config.yaml
dataset: "pictures of board games with random positions, seen at a slant"
image_size: 64
conditioning: "none"
head_dim: 64
patch_size: [8, 8]
width: 160
residual_init: "scaled_by_depth"
max_precond_dim: 1024
max_grad_norm: 1.0
adamw_weight_decay_other_params: 0
Rows from block 3, named by matrix and row number. Rows with one number belong to one attention dimension. Each number is 200 + 30 x the weight over its row's rms, rounded and kept within 0 to 999. All counts start at 0. After the name is the row's rms in percent of the matrix's.
# q: attention query, key and value (stacked) (model.blocks.3.attn.qkv.weight, 384x160, the q third), inputs 0-31
# k: attention query, key and value (stacked) (model.blocks.3.attn.qkv.weight, 384x160, the k third), inputs 0-31
q.0,072,152,266,181,246,277,253,203,202,176,180,238,267,212,207,208,178,210,176,199,208,141,203,191,175,218,214,174,215,248,199,256,242
k.0,068,160,192,189,179,211,204,206,217,202,221,168,226,149,186,197,213,214,172,194,171,212,187,175,239,162,193,244,201,159,194,204,199
q.1,071,175,209,204,170,224,218,243,156,183,209,218,247,194,246,214,190,208,130,176,230,181,247,164,215,191,236,225,228,179,223,217,194
k.1,065,221,233,203,198,201,217,251,236,194,231,168,215,183,196,202,197,210,180,219,191,182,193,247,187,233,247,230,236,192,159,223,189
q.2,070,255,173,260,211,198,243,221,240,160,232,170,178,172,214,224,214,182,161,229,224,220,189,171,175,216,195,241,219,194,140,208,231
k.2,065,210,181,210,207,173,190,221,182,220,157,239,165,193,206,188,214,217,246,182,200,219,213,251,205,211,234,190,231,192,196,187,165
q.3,072,234,254,180,215,211,203,213,131,189,231,169,166,221,217,221,165,234,216,216,185,216,194,223,152,180,207,172,224,184,192,245,205
k.3,064,265,199,197,184,198,195,169,193,191,154,192,214,185,235,204,221,203,222,193,159,222,271,242,245,169,162,199,166,106,271,211,182
q.4,076,217,184,175,253,248,237,250,237,194,184,205,220,160,204,178,236,192,179,179,195,167,177,208,172,234,217,231,181,179,170,201,236
k.4,067,207,178,187,205,228,177,217,210,231,182,278,176,220,173,177,257,185,171,153,248,204,188,175,194,218,205,171,233,148,210,174,213
q.5,078,200,199,179,162,193,204,172,217,139,200,253,193,253,201,138,253,169,173,203,234,231,209,173,198,205,225,193,188,197,166,159,214
k.5,071,209,234,169,185,154,181,156,197,189,214,238,197,231,221,268,240,210,222,185,188,190,214,187,184,195,125,206,174,169,197,216,164
q.6,075,153,200,244,230,199,191,198,229,202,200,210,248,180,186,152,159,207,207,198,252,221,205,208,188,232,256,180,196,160,171,194,181
k.6,069,186,190,228,185,203,198,214,222,157,192,172,193,180,185,220,156,219,206,241,221,206,218,231,265,221,238,213,183,193,226,235,236
q.7,075,291,217,228,181,213,207,178,168,183,227,208,203,161,216,174,232,218,189,201,195,189,170,186,217,180,173,259,245,123,177,245,184
k.7,067,181,210,217,227,182,209,180,240,250,208,144,205,204,209,200,222,180,235,196,165,144,211,226,193,246,214,149,227,174,195,212,195
q.8,090,191,217,222,190,174,224,173,147,204,196,205,204,188,131,158,207,185,226,157,180,181,207,225,140,220,150,145,167,167,199,169,162
k.8,074,216,216,221,207,187,184,122,273,231,184,179,152,235,164,177,165,177,258,230,210,192,175,164,241,187,145,121,169,201,219,135,218
q.9,079,185,223,218,205,217,208,255,206,198,173,150,227,192,191,211,239,248,161,202,181,226,237,220,197,244,221,191,228,207,190,195,219
k.9,068,245,179,149,155,177,153,202,197,187,200,260,206,225,195,202,199,206,218,237,171,194,198,231,182,250,214,247,196,158,176,242,194
q.10,074,185,256,174,194,223,185,263,206,158,227,169,181,181,215,154,167,173,179,239,178,288,191,185,193,225,196,206,141,218,167,185,214
k.10,070,170,152,159,223,184,179,162,275,248,177,216,221,229,233,209,185,197,251,240,217,228,183,195,234,195,203,227,213,184,148,201,208
q.11,073,184,240,246,226,268,170,236,222,258,184,150,187,209,153,194,206,217,206,193,166,178,217,171,232,189,220,218,135,172,196,214,236
k.11,064,142,188,193,207,190,195,173,193,278,152,138,167,193,180,210,151,188,177,236,190,157,197,196,183,201,204,163,228,228,174,208,197
q.12,087,192,187,230,278,227,205,147,211,227,204,228,227,175,180,224,197,263,183,142,210,162,206,214,195,179,215,153,210,187,229,161,177
k.12,075,176,198,193,168,218,239,203,206,188,218,190,160,154,177,174,240,220,156,220,182,132,213,183,249,169,260,184,238,190,221,172,130
q.13,074,232,218,205,167,164,154,200,219,241,242,196,195,213,193,186,175,192,165,224,164,188,208,212,212,155,215,217,206,278,246,207,237
k.13,066,181,168,208,155,125,166,189,243,239,192,234,196,174,162,175,178,224,218,213,189,193,184,185,209,228,152,197,206,213,171,212,197
q.14,069,231,193,198,202,218,272,191,256,179,165,282,242,248,170,168,198,241,225,167,251,256,222,219,167,204,195,143,194,182,242,204,220
k.14,060,159,149,224,208,235,200,182,226,172,225,187,192,169,274,205,204,231,199,194,130,192,211,151,226,210,176,172,209,261,213,178,189
q.15,075,191,198,174,148,228,250,158,218,182,211,166,223,190,165,160,217,228,227,238,131,215,213,165,214,169,169,163,225,216,209,202,203
k.15,060,236,195,185,199,173,175,197,205,180,234,216,173,220,196,184,214,205,181,190,192,183,177,220,195,146,239,224,154,213,169,232,204
q.16,079,192,141,179,145,203,247,235,215,143,239,145,188,196,177,223,158,213,199,190,246,181,162,150,148,241,167,165,212,154,156,174,231
k.16,063,216,200,177,206,179,170,177,202,220,231,243,206,167,159,181,164,194,227,242,168,163,167,187,243,199,121,224,171,229,231,179,148
q.17,092,224,187,220,192,228,200,209,163,200,186,209,258,159,217,159,190,203,183,154,225,166,250,234,179,186,160,257,151,218,172,175,173
k.17,081,184,190,211,182,245,155,223,228,132,178,162,189,169,197,278,202,174,186,220,266,190,217,142,234,146,176,193,175,187,204,159,215
q.18,071,182,247,251,200,207,205,201,190,160,150,252,176,233,208,199,225,245,176,213,211,185,190,174,208,222,210,189,226,160,201,211,206
k.18,068,194,203,226,173,213,224,205,156,147,197,158,179,200,187,159,196,146,161,196,185,176,161,206,235,170,244,182,170,196,197,183,179
q.19,075,214,207,194,175,258,227,228,215,208,204,209,155,218,155,230,241,283,265,165,208,241,219,205,227,201,186,208,174,156,175,183,235
k.19,061,166,217,158,300,213,205,251,221,262,163,226,200,209,165,214,196,169,167,214,227,202,156,176,230,168,217,238,187,218,311,177,206
q.20,076,181,196,190,196,166,154,201,245,177,191,167,237,174,209,184,250,197,164,200,215,170,214,203,168,181,205,212,248,223,164,183,203
k.20,064,144,163,161,205,150,198,178,183,231,174,177,183,177,184,200,218,185,170,214,198,191,161,215,247,182,211,199,239,216,200,223,217
q.21,079,222,156,187,161,157,205,114,172,197,175,244,187,185,214,219,203,194,261,181,171,212,159,175,225,154,181,218,211,234,239,188,230
k.21,069,192,246,204,177,179,207,161,198,209,227,159,201,183,216,182,218,218,264,141,173,185,175,271,203,168,207,206,192,178,174,176,186
q.22,082,152,252,208,237,216,188,195,177,201,263,218,216,167,180,177,241,151,226,161,184,179,194,208,199,212,235,190,163,155,182,182,166
k.22,072,181,168,172,240,186,201,231,231,204,149,197,176,194,210,244,192,154,243,179,244,187,269,172,172,199,242,143,190,227,177,228,200
q.23,073,223,246,176,244,223,256,184,192,174,174,182,269,206,188,244,202,159,236,214,206,180,164,152,189,219,222,228,191,184,168,216,141
k.23,060,213,197,193,190,227,184,183,251,259,204,200,194,274,256,220,241,233,268,174,246,153,199,219,209,182,165,226,165,223,171,203,228
q.24,072,199,197,158,176,225,230,216,208,222,234,183,206,199,184,151,184,189,206,207,236,160,210,144,209,199,194,205,200,176,228,185,189
k.24,063,164,217,215,164,168,260,190,236,196,180,153,190,213,217,207,210,187,162,205,203,157,177,186,190,178,206,129,203,205,175,226,191
q.25,072,257,178,197,197,152,238,198,186,232,185,170,157,216,183,247,213,178,211,171,193,188,230,176,178,241,201,179,206,210,213,219,209
k.25,061,210,236,243,189,192,211,234,197,228,215,184,140,204,224,184,201,194,176,237,209,245,218,171,211,253,186,196,167,191,238,200,219
q.26,074,205,133,201,202,217,170,230,163,212,184,205,243,237,209,249,177,175,187,223,235,194,222,166,181,218,169,209,204,183,206,215,209
k.26,064,207,169,208,254,226,146,198,198,205,187,184,206,240,230,153,177,220,207,195,233,244,188,220,208,207,150,175,192,193,241,166,138
q.27,075,177,208,214,222,153,161,247,201,222,230,182,160,186,261,181,200,219,209,257,218,203,186,210,249,224,208,217,214,220,156,160,232
k.27,062,169,132,171,212,225,258,268,203,256,141,241,201,223,186,193,190,221,239,215,211,193,232,253,215,214,207,200,261,239,190,205,183
q.28,075,220,170,209,202,204,192,206,188,204,162,213,212,249,202,179,212,229,111,197,201,228,247,211,198,193,308,210,203,205,189,221,221
k.28,064,195,214,239,240,220,252,239,239,219,155,214,222,156,213,184,190,199,141,196,194,203,242,236,217,165,266,227,265,236,161,219,173
q.29,076,150,162,212,199,197,170,196,142,212,204,206,216,189,196,154,183,213,236,154,201,181,160,211,214,225,190,176,176,205,235,159,128
k.29,065,168,165,198,164,195,192,193,225,182,182,194,237,209,215,200,218,182,236,186,137,143,240,231,193,189,183,194,154,200,210,186,222
q.30,076,207,203,126,230,194,233,249,178,200,207,158,189,240,193,231,185,192,134,216,188,209,216,206,234,178,214,170,163,197,239,249,193
k.30,063,192,199,178,247,222,185,161,160,245,227,255,246,247,185,198,234,206,197,190,175,179,247,243,202,194,240,194,149,219,229,291,145
q.31,067,208,198,244,209,215,199,226,187,126,201,191,203,205,200,200,221,200,222,204,192,197,182,242,178,199,181,222,228,173,215,255,158
k.31,055,194,215,239,211,175,183,205,171,196,276,191,207,176,202,205,168,195,246,202,139,184,219,206,165,214,186,202,145,164,222,209,149
q.32,077,205,222,202,227,218,184,219,199,190,191,228,208,198,235,175,207,243,196,168,207,196,217,198,220,176,231,208,220,230,153,198,179
k.32,065,221,206,225,203,193,205,258,197,198,268,199,225,227,161,212,155,216,184,203,175,235,148,186,208,246,244,210,153,204,168,155,198
q.33,081,149,160,146,169,194,215,242,214,187,188,183,171,246,300,217,184,243,196,205,159,178,242,175,188,178,238,261,194,226,160,192,191
k.33,071,218,124,208,201,198,227,229,194,221,234,239,202,170,275,211,221,215,242,209,217,251,199,221,189,210,216,242,224,197,191,222,201
q.34,070,217,155,189,176,206,256,235,211,171,174,155,184,240,195,162,212,196,174,246,141,192,211,241,184,199,242,146,209,187,165,234,202
k.34,063,159,195,170,166,164,205,209,214,189,232,237,274,173,172,163,190,174,199,247,220,147,195,231,225,247,213,208,177,213,278,157,176
q.35,072,166,199,193,206,231,230,205,222,185,214,182,219,226,198,231,165,248,203,167,163,185,204,219,167,212,184,181,166,180,195,237,207
k.35,065,215,225,166,238,212,219,168,143,209,182,232,186,143,172,203,185,185,204,198,186,196,197,133,210,251,199,217,194,180,185,233,161
q.36,068,192,236,219,214,251,146,217,169,173,150,207,232,215,211,205,196,171,148,195,226,187,184,173,195,204,157,238,146,209,217,197,194
k.36,062,194,199,183,200,218,187,189,228,231,149,182,162,204,229,191,178,227,193,218,151,227,237,196,179,196,222,199,179,192,208,187,242
q.37,075,165,168,205,213,238,163,207,216,176,195,284,207,166,149,186,245,203,212,177,219,169,235,198,184,211,227,207,217,156,253,211,141
k.37,070,158,152,203,192,178,233,213,250,213,215,148,168,155,204,244,130,221,204,161,198,183,193,185,196,174,183,197,202,197,153,211,185
q.38,083,181,183,283,197,197,198,153,168,161,202,183,170,164,194,195,174,177,169,199,225,225,174,177,206,172,204,185,190,192,190,171,227
k.38,072,189,216,250,176,130,244,216,212,209,184,201,150,219,163,163,207,250,216,177,179,201,183,212,195,231,126,130,172,184,219,193,232
q.39,074,200,203,217,187,230,213,197,159,287,246,170,206,211,237,243,171,211,275,179,256,161,221,236,201,172,204,194,179,209,201,182,201
k.39,069,238,229,185,148,215,227,234,198,178,235,178,176,211,207,204,213,185,187,129,255,181,213,178,163,218,178,202,217,216,217,241,250
q.40,085,178,192,190,205,204,149,158,215,191,179,238,219,206,187,153,204,224,230,139,174,211,192,205,187,171,220,185,253,175,218,201,233
k.40,069,128,251,196,188,178,216,222,188,227,243,179,198,152,203,200,206,214,201,120,177,165,174,225,159,185,197,163,211,189,162,214,179
q.41,075,172,185,200,187,190,193,205,205,175,199,226,271,195,197,161,222,206,224,246,181,114,174,244,166,189,250,199,151,195,219,178,240
k.41,061,222,169,211,165,218,199,165,185,174,178,201,194,156,205,250,206,232,260,209,171,211,174,229,210,179,192,183,183,174,199,170,213
q.42,071,150,190,178,180,171,218,223,142,181,167,183,222,241,231,256,188,223,238,217,209,248,201,263,202,150,211,208,215,178,193,204,158
k.42,063,143,198,219,190,211,222,182,215,245,224,240,243,161,193,162,191,187,201,146,209,186,175,236,207,211,206,201,136,183,216,206,196
q.43,082,256,185,260,195,218,214,200,158,174,214,215,225,189,160,165,192,181,176,178,176,175,171,201,249,257,234,235,213,168,213,168,195
k.43,063,165,212,171,188,250,191,211,179,216,192,173,216,167,177,234,209,192,267,195,229,169,169,181,186,166,198,195,168,148,257,167,217
q.44,072,172,150,208,218,232,154,210,189,169,178,229,277,167,223,220,219,202,232,208,204,242,152,168,192,230,235,199,221,239,176,191,207
k.44,057,260,159,138,193,205,169,256,205,261,200,178,126,190,200,197,235,194,200,183,210,177,166,206,240,165,231,194,209,230,180,176,230
q.45,087,197,182,183,207,166,218,161,233,272,172,248,171,203,189,217,144,237,202,197,197,203,184,151,234,178,184,155,246,243,224,166,229
k.45,074,235,255,219,165,158,207,181,209,231,208,138,168,175,203,214,234,180,172,250,235,203,173,230,189,242,210,178,233,208,204,206,186
q.46,076,267,188,185,193,189,198,209,146,202,196,202,182,161,198,184,150,202,201,227,165,215,174,197,187,199,185,261,200,131,190,136,204
k.46,065,200,214,152,163,210,243,181,200,216,178,163,197,247,256,211,259,171,169,245,232,198,205,190,160,190,159,188,161,193,185,220,235
q.47,076,204,254,248,186,167,145,158,188,164,196,170,195,267,225,213,219,235,214,238,217,248,201,186,183,181,165,239,155,199,179,216,216
k.47,062,177,248,216,173,177,165,158,218,160,162,244,174,213,194,203,169,241,255,247,197,258,182,152,270,187,219,217,243,244,188,193,235
q.48,069,222,162,194,191,240,188,144,190,222,199,240,194,235,147,208,184,202,257,163,223,204,123,207,184,190,210,196,243,251,215,189,149
k.48,063,206,200,202,136,183,219,161,172,202,208,159,208,144,174,197,177,133,197,156,208,176,174,172,162,164,163,177,221,184,180,158,196
q.49,074,212,184,208,233,185,194,183,124,264,233,196,186,220,197,202,247,223,154,236,210,164,175,175,200,170,210,195,251,179,242,187,140
k.49,064,280,235,157,159,181,248,207,200,240,197,160,163,213,204,191,252,187,221,161,188,236,188,194,162,154,200,168,211,216,215,194,198
q.50,081,217,192,161,174,167,183,184,180,221,200,256,220,167,208,209,195,179,194,256,237,149,202,175,216,180,217,153,247,190,224,188,154
k.50,067,195,116,188,175,207,203,229,212,212,177,163,230,218,207,208,192,227,230,181,146,186,208,228,202,231,242,208,183,230,199,142,189
q.51,076,196,150,160,201,182,239,187,184,225,180,210,158,194,204,195,265,202,214,179,176,234,187,186,224,183,274,184,250,183,181,250,253
k.51,063,252,221,215,203,156,236,185,172,215,186,222,164,153,218,120,172,227,191,178,157,155,217,236,239,171,223,214,144,206,220,147,194
q.52,073,159,214,210,208,225,189,152,218,194,197,251,202,196,193,216,117,216,224,199,212,201,181,205,201,240,243,232,237,269,177,200,202
k.52,062,175,173,136,191,139,182,227,201,228,213,181,164,180,230,193,223,205,196,231,202,204,223,147,216,205,157,229,269,204,154,185,214
q.53,066,241,229,185,167,232,215,247,209,215,273,174,177,209,193,225,210,188,213,238,224,180,193,185,232,241,238,243,166,225,224,240,199
k.53,057,203,224,228,157,210,187,224,197,167,228,211,179,199,167,216,218,203,223,215,249,248,214,206,162,218,194,188,184,230,200,207,229
q.54,064,203,200,196,199,181,179,147,192,170,183,187,190,205,230,180,155,153,191,217,218,150,163,180,217,211,156,238,220,192,230,247,218
k.54,061,175,234,252,176,254,246,252,231,207,157,217,152,199,185,172,215,206,187,217,179,218,206,200,168,177,235,167,161,156,192,266,185
q.55,073,189,151,186,193,220,197,223,139,190,229,203,245,200,202,212,186,187,183,194,153,177,135,236,176,193,164,232,171,184,190,210,227
k.55,063,233,166,214,233,249,197,194,172,197,209,170,231,172,248,170,246,166,191,241,233,163,219,237,181,193,165,157,192,156,188,279,202
q.56,082,222,242,205,189,201,211,134,205,192,184,236,218,171,115,144,246,214,222,209,225,191,158,186,175,212,200,188,199,227,244,185,174
k.56,067,185,214,178,212,213,191,158,220,224,208,170,170,214,147,201,202,206,198,233,196,212,163,195,215,182,193,175,172,221,234,194,206
q.57,071,208,171,177,233,222,204,201,241,194,200,211,183,232,214,175,125,221,190,226,240,209,210,195,221,228,183,194,127,220,215,240,252
k.57,065,161,185,226,205,224,155,268,166,227,212,172,178,201,226,221,171,237,201,194,249,177,249,174,189,219,219,196,202,164,183,243,202
q.58,074,157,217,169,192,237,208,159,185,217,187,212,179,237,208,213,206,168,184,196,274,167,172,218,174,235,203,176,131,195,270,243,201
k.58,060,237,257,283,266,216,155,184,179,267,183,233,246,187,199,211,221,174,200,216,207,158,208,172,198,175,232,168,224,204,222,206,182
q.59,080,211,184,203,185,188,203,221,205,169,167,170,193,195,174,263,155,194,216,245,210,177,215,165,206,215,157,194,231,230,187,166,181
k.59,062,216,201,193,155,148,166,181,149,244,207,238,191,253,258,213,192,215,161,218,195,239,198,236,199,203,164,152,258,196,181,225,194
q.60,074,256,231,165,157,141,239,207,195,167,201,213,210,188,143,202,194,186,183,251,165,240,176,189,197,235,165,257,233,192,176,142,220
k.60,068,209,224,211,225,212,185,196,186,189,217,230,186,230,213,225,278,208,235,188,217,185,177,250,148,209,236,187,215,203,230,173,235
q.61,083,257,168,145,206,223,174,183,187,218,228,229,241,238,167,247,238,183,190,246,204,207,222,241,230,165,253,212,230,198,228,169,209
k.61,071,194,174,206,273,192,207,173,199,207,213,239,198,176,179,194,164,201,186,193,283,232,191,224,175,156,247,207,168,183,187,184,155
q.62,078,178,213,141,218,254,233,215,219,95,179,191,173,243,217,211,174,193,229,252,209,187,216,162,240,142,165,219,156,197,197,195,297
k.62,062,207,202,211,218,203,164,220,232,166,173,236,198,232,189,179,190,242,181,186,152,221,205,145,174,223,176,275,254,160,161,186,237
q.63,079,232,210,209,163,216,218,232,173,191,248,127,207,174,188,196,188,195,182,228,225,227,172,243,165,182,217,226,183,179,182,196,207
k.63,069,212,164,146,198,239,225,179,227,223,209,202,166,234,154,229,205,203,225,236,231,226,238,161,196,155,244,179,222,187,224,230,210
q.64,126,178,258,218,203,185,186,231,185,207,226,208,192,154,180,124,169,196,207,190,232,185,206,218,189,146,256,201,244,220,227,212,197
k.64,114,220,254,219,241,205,258,219,194,212,207,185,203,261,214,243,189,218,161,174,161,232,191,148,206,198,239,203,230,187,195,232,220
q.65,125,171,228,245,216,202,197,182,213,210,176,195,178,224,143,273,206,188,206,261,180,212,164,166,239,242,182,172,255,195,193,207,198
k.65,125,202,229,228,241,208,178,167,191,202,176,197,151,149,180,175,210,200,261,223,170,202,227,167,254,265,178,188,211,163,192,195,196
q.66,109,197,157,187,214,239,250,221,213,169,238,205,195,168,241,203,214,177,200,212,195,185,159,179,212,209,203,243,177,210,239,221,193
k.66,105,214,193,251,269,234,188,185,197,198,194,182,216,251,211,213,224,204,169,185,203,171,191,205,231,203,252,220,229,209,186,238,181
q.67,128,103,214,221,235,215,214,187,188,206,195,230,202,216,249,233,155,169,216,162,244,219,215,154,197,207,237,201,202,233,193,168,159
k.67,128,173,174,229,236,185,236,236,237,265,175,236,181,228,176,159,191,201,196,210,138,191,253,220,218,185,148,188,183,235,192,164,184
q.68,130,231,194,181,194,154,136,217,185,195,208,254,193,206,204,218,172,196,160,216,194,140,217,233,178,173,199,223,229,243,278,203,228
k.68,185,273,212,200,225,220,185,208,156,157,216,198,227,225,207,209,216,193,183,183,210,265,191,211,142,166,239,229,205,200,182,249,193
q.69,113,163,142,186,174,226,211,176,191,226,165,200,175,181,221,177,218,150,185,177,182,240,195,209,211,257,221,187,230,244,186,262,172
k.69,105,189,176,183,158,146,247,230,200,138,254,232,251,196,209,181,248,166,174,183,157,227,206,183,188,210,177,249,195,230,164,170,185
q.70,104,176,198,127,227,170,219,153,212,155,192,226,212,162,166,179,222,191,178,167,240,186,193,216,220,164,199,185,161,203,240,175,238
k.70,106,175,183,214,213,215,166,196,185,192,227,224,219,160,248,299,177,236,177,177,203,222,191,184,176,209,191,187,168,205,231,182,175
q.71,100,205,205,203,193,203,247,218,213,171,159,147,183,229,205,207,212,208,241,204,192,184,124,188,212,229,222,189,226,183,225,192,155
k.71,108,158,226,194,230,184,164,181,199,237,230,287,196,190,183,214,128,207,211,158,221,183,193,179,226,203,195,199,232,198,183,185,221
q.72,124,175,203,125,161,241,160,271,182,164,185,196,213,218,215,197,153,227,191,194,196,194,177,180,178,129,268,284,194,229,218,189,260
k.72,146,238,160,225,198,262,201,200,184,136,248,192,216,185,232,208,273,213,159,189,235,233,211,224,182,176,219,230,192,143,232,245,221
q.73,120,233,220,225,203,209,245,247,192,192,207,238,181,241,152,146,224,180,203,156,187,192,217,183,166,231,171,220,189,154,170,179,199
k.73,126,162,191,186,201,205,171,214,242,217,226,171,202,189,180,205,165,228,185,232,143,158,215,198,221,229,251,187,209,235,173,154,198
q.74,120,167,242,178,235,200,202,172,117,162,178,199,203,214,195,229,213,212,160,204,190,196,227,144,203,140,159,228,183,193,197,187,218
k.74,129,264,242,191,266,195,221,182,151,225,163,224,227,219,231,267,224,211,158,200,226,254,191,235,181,126,213,181,186,169,233,218,182
q.75,105,210,232,138,229,184,190,193,186,151,153,184,174,241,204,156,152,199,155,187,195,176,208,207,199,226,178,250,220,211,237,229,166
k.75,101,213,207,237,206,183,182,191,211,210,237,194,169,232,185,191,177,208,171,230,101,185,218,176,170,155,206,226,258,173,163,241,228
q.76,118,227,197,156,169,201,223,146,201,246,206,239,184,221,221,235,234,209,226,247,223,209,208,186,233,175,191,144,128,194,214,140,152
k.76,113,174,143,143,164,167,194,226,236,159,164,177,193,210,194,176,157,201,198,139,178,208,205,204,234,218,225,239,238,230,238,148,214
q.77,117,172,154,222,231,220,142,249,176,267,220,218,222,189,203,237,203,194,189,217,202,251,245,228,199,143,240,229,261,206,229,193,188
k.77,153,300,229,205,252,197,184,224,162,190,219,218,235,217,195,207,251,145,166,177,245,238,210,245,158,185,196,208,194,202,199,234,235
q.78,120,159,169,187,225,260,220,241,207,192,204,251,216,262,193,190,191,199,211,177,199,224,176,187,174,193,167,197,171,198,219,205,173
k.78,114,142,198,225,197,227,272,239,234,212,214,218,228,179,170,228,149,211,225,191,146,202,236,230,172,191,229,211,198,234,207,177,215
q.79,115,237,203,177,159,247,252,205,212,193,190,164,196,212,160,236,188,194,236,195,252,180,204,185,186,234,182,242,171,160,195,177,182
k.79,105,160,179,224,187,214,185,186,162,220,195,166,151,228,208,179,175,210,267,237,203,172,237,232,256,218,194,183,213,169,174,186,198
q.80,124,152,123,202,163,186,217,259,175,214,258,228,228,209,176,207,242,201,214,198,209,173,227,254,158,196,212,210,193,198,243,186,197
k.80,108,243,197,178,189,219,205,205,183,170,198,179,229,242,225,183,234,196,200,165,160,222,191,235,221,217,185,229,169,199,207,239,207
q.81,109,203,201,196,210,180,239,212,221,218,171,194,214,219,212,220,225,180,211,223,255,216,241,257,208,219,167,156,149,192,146,230,138
k.81,104,176,204,173,176,211,174,220,214,263,218,221,169,228,181,166,212,152,198,185,177,179,231,209,175,243,194,204,184,232,230,196,176
q.82,116,210,239,232,206,179,155,186,221,188,169,169,199,189,208,195,230,269,241,245,177,220,196,202,204,172,111,220,181,192,163,177,174
k.82,111,233,211,271,200,164,172,182,236,217,188,196,189,169,177,150,210,212,224,167,239,220,144,250,233,186,200,161,212,188,208,174,207
q.83,116,266,255,184,182,155,150,205,159,223,248,191,208,198,178,167,241,229,195,206,115,196,181,254,159,194,270,242,238,171,204,214,226
k.83,130,249,208,195,162,234,224,239,150,204,220,188,209,168,204,189,230,210,177,176,232,214,175,200,195,194,219,209,174,196,178,189,207
q.84,118,229,205,213,184,181,141,254,189,223,252,209,154,189,170,228,212,219,194,210,144,189,204,234,210,197,200,183,200,224,194,209,137
k.84,111,236,260,217,191,195,208,207,188,217,263,236,217,173,179,147,236,193,272,167,192,230,228,231,166,258,216,139,210,200,270,208,177
q.85,111,144,166,159,192,261,218,213,188,212,200,252,199,212,196,131,184,160,209,198,210,154,187,249,218,227,166,204,188,168,239,193,174
k.85,111,153,191,223,205,192,230,231,192,240,239,189,219,174,209,200,191,229,238,214,220,187,216,182,172,144,239,253,197,216,233,164,170
q.86,118,137,186,211,239,211,211,173,209,233,153,223,245,185,175,203,201,243,200,161,198,169,168,195,194,87,162,219,211,232,237,159,248
k.86,117,228,228,231,234,198,167,207,203,189,155,196,245,137,228,205,143,191,151,177,248,252,206,188,204,151,218,171,212,216,203,214,200
q.87,115,222,169,281,192,262,237,220,194,201,238,155,193,230,193,226,203,226,220,172,178,182,174,207,150,222,198,192,198,236,240,204,242
k.87,106,190,194,202,188,205,219,189,228,206,224,190,220,244,182,208,210,164,191,135,212,158,227,201,186,169,235,177,181,206,159,221,208
q.88,129,221,206,173,192,216,213,241,170,180,251,177,178,157,226,169,217,194,184,234,208,167,216,226,179,222,225,236,182,124,242,193,213
k.88,166,276,219,180,215,211,230,219,183,159,224,227,226,184,217,177,236,187,178,201,231,202,204,205,150,182,181,202,199,190,237,270,197
q.89,095,196,188,183,220,190,203,237,221,207,189,228,227,195,199,222,189,197,183,188,164,198,234,241,188,182,181,192,144,130,255,212,189
k.89,094,186,171,209,131,234,240,163,179,157,210,168,165,165,160,216,162,143,244,211,147,175,178,181,203,242,252,196,155,253,256,219,241
q.90,106,204,166,198,184,260,206,183,175,143,180,161,173,231,183,136,228,204,210,175,189,197,146,181,235,227,149,217,258,244,189,176,201
k.90,108,173,177,211,225,192,248,140,199,203,226,203,223,146,176,173,146,198,212,198,194,194,204,182,222,211,196,174,182,200,205,165,194
q.91,126,171,208,171,195,209,193,195,240,196,254,147,232,134,155,246,231,242,196,238,162,182,138,173,202,208,240,214,192,235,189,219,220
k.91,118,236,224,258,204,224,205,258,210,125,257,196,154,188,156,197,205,239,197,204,217,180,169,184,174,202,200,186,224,173,201,210,175
q.92,111,194,194,184,232,232,227,168,182,212,273,203,222,203,231,201,252,207,166,181,210,181,191,229,217,175,169,247,227,161,202,177,266
k.92,087,175,236,191,247,239,216,208,140,185,189,226,184,263,169,185,202,180,190,231,201,253,204,190,210,162,210,244,175,186,216,261,147
q.93,110,224,199,146,230,221,178,213,141,204,210,179,140,202,221,191,173,241,225,217,133,211,239,237,198,249,181,176,213,180,210,194,203
k.93,107,290,259,252,178,189,183,204,120,177,202,203,173,213,226,190,282,188,217,194,191,228,251,264,186,215,224,239,131,149,222,151,161
q.94,141,214,176,190,104,208,227,202,210,138,247,226,220,192,188,179,232,210,185,188,179,157,211,203,231,253,247,197,207,226,188,220,220
k.94,129,105,160,144,184,246,183,225,164,237,178,189,219,228,247,196,194,199,203,190,174,206,205,193,208,218,258,213,183,207,198,213,217
q.95,136,195,214,161,170,175,243,183,192,183,187,191,186,218,217,139,225,222,234,194,157,162,189,157,172,253,182,216,203,239,175,192,181
k.95,132,187,131,225,194,164,206,245,216,261,191,179,228,105,213,189,165,197,224,222,162,203,167,183,245,185,243,222,220,237,147,174,185
q.96,100,210,152,233,225,192,160,185,171,207,164,221,178,191,210,185,235,118,252,131,226,164,209,169,174,238,228,212,197,173,256,200,219
k.96,096,211,234,194,264,208,166,168,221,173,236,230,200,257,232,187,220,142,241,235,249,181,228,183,226,172,220,167,223,226,200,195,169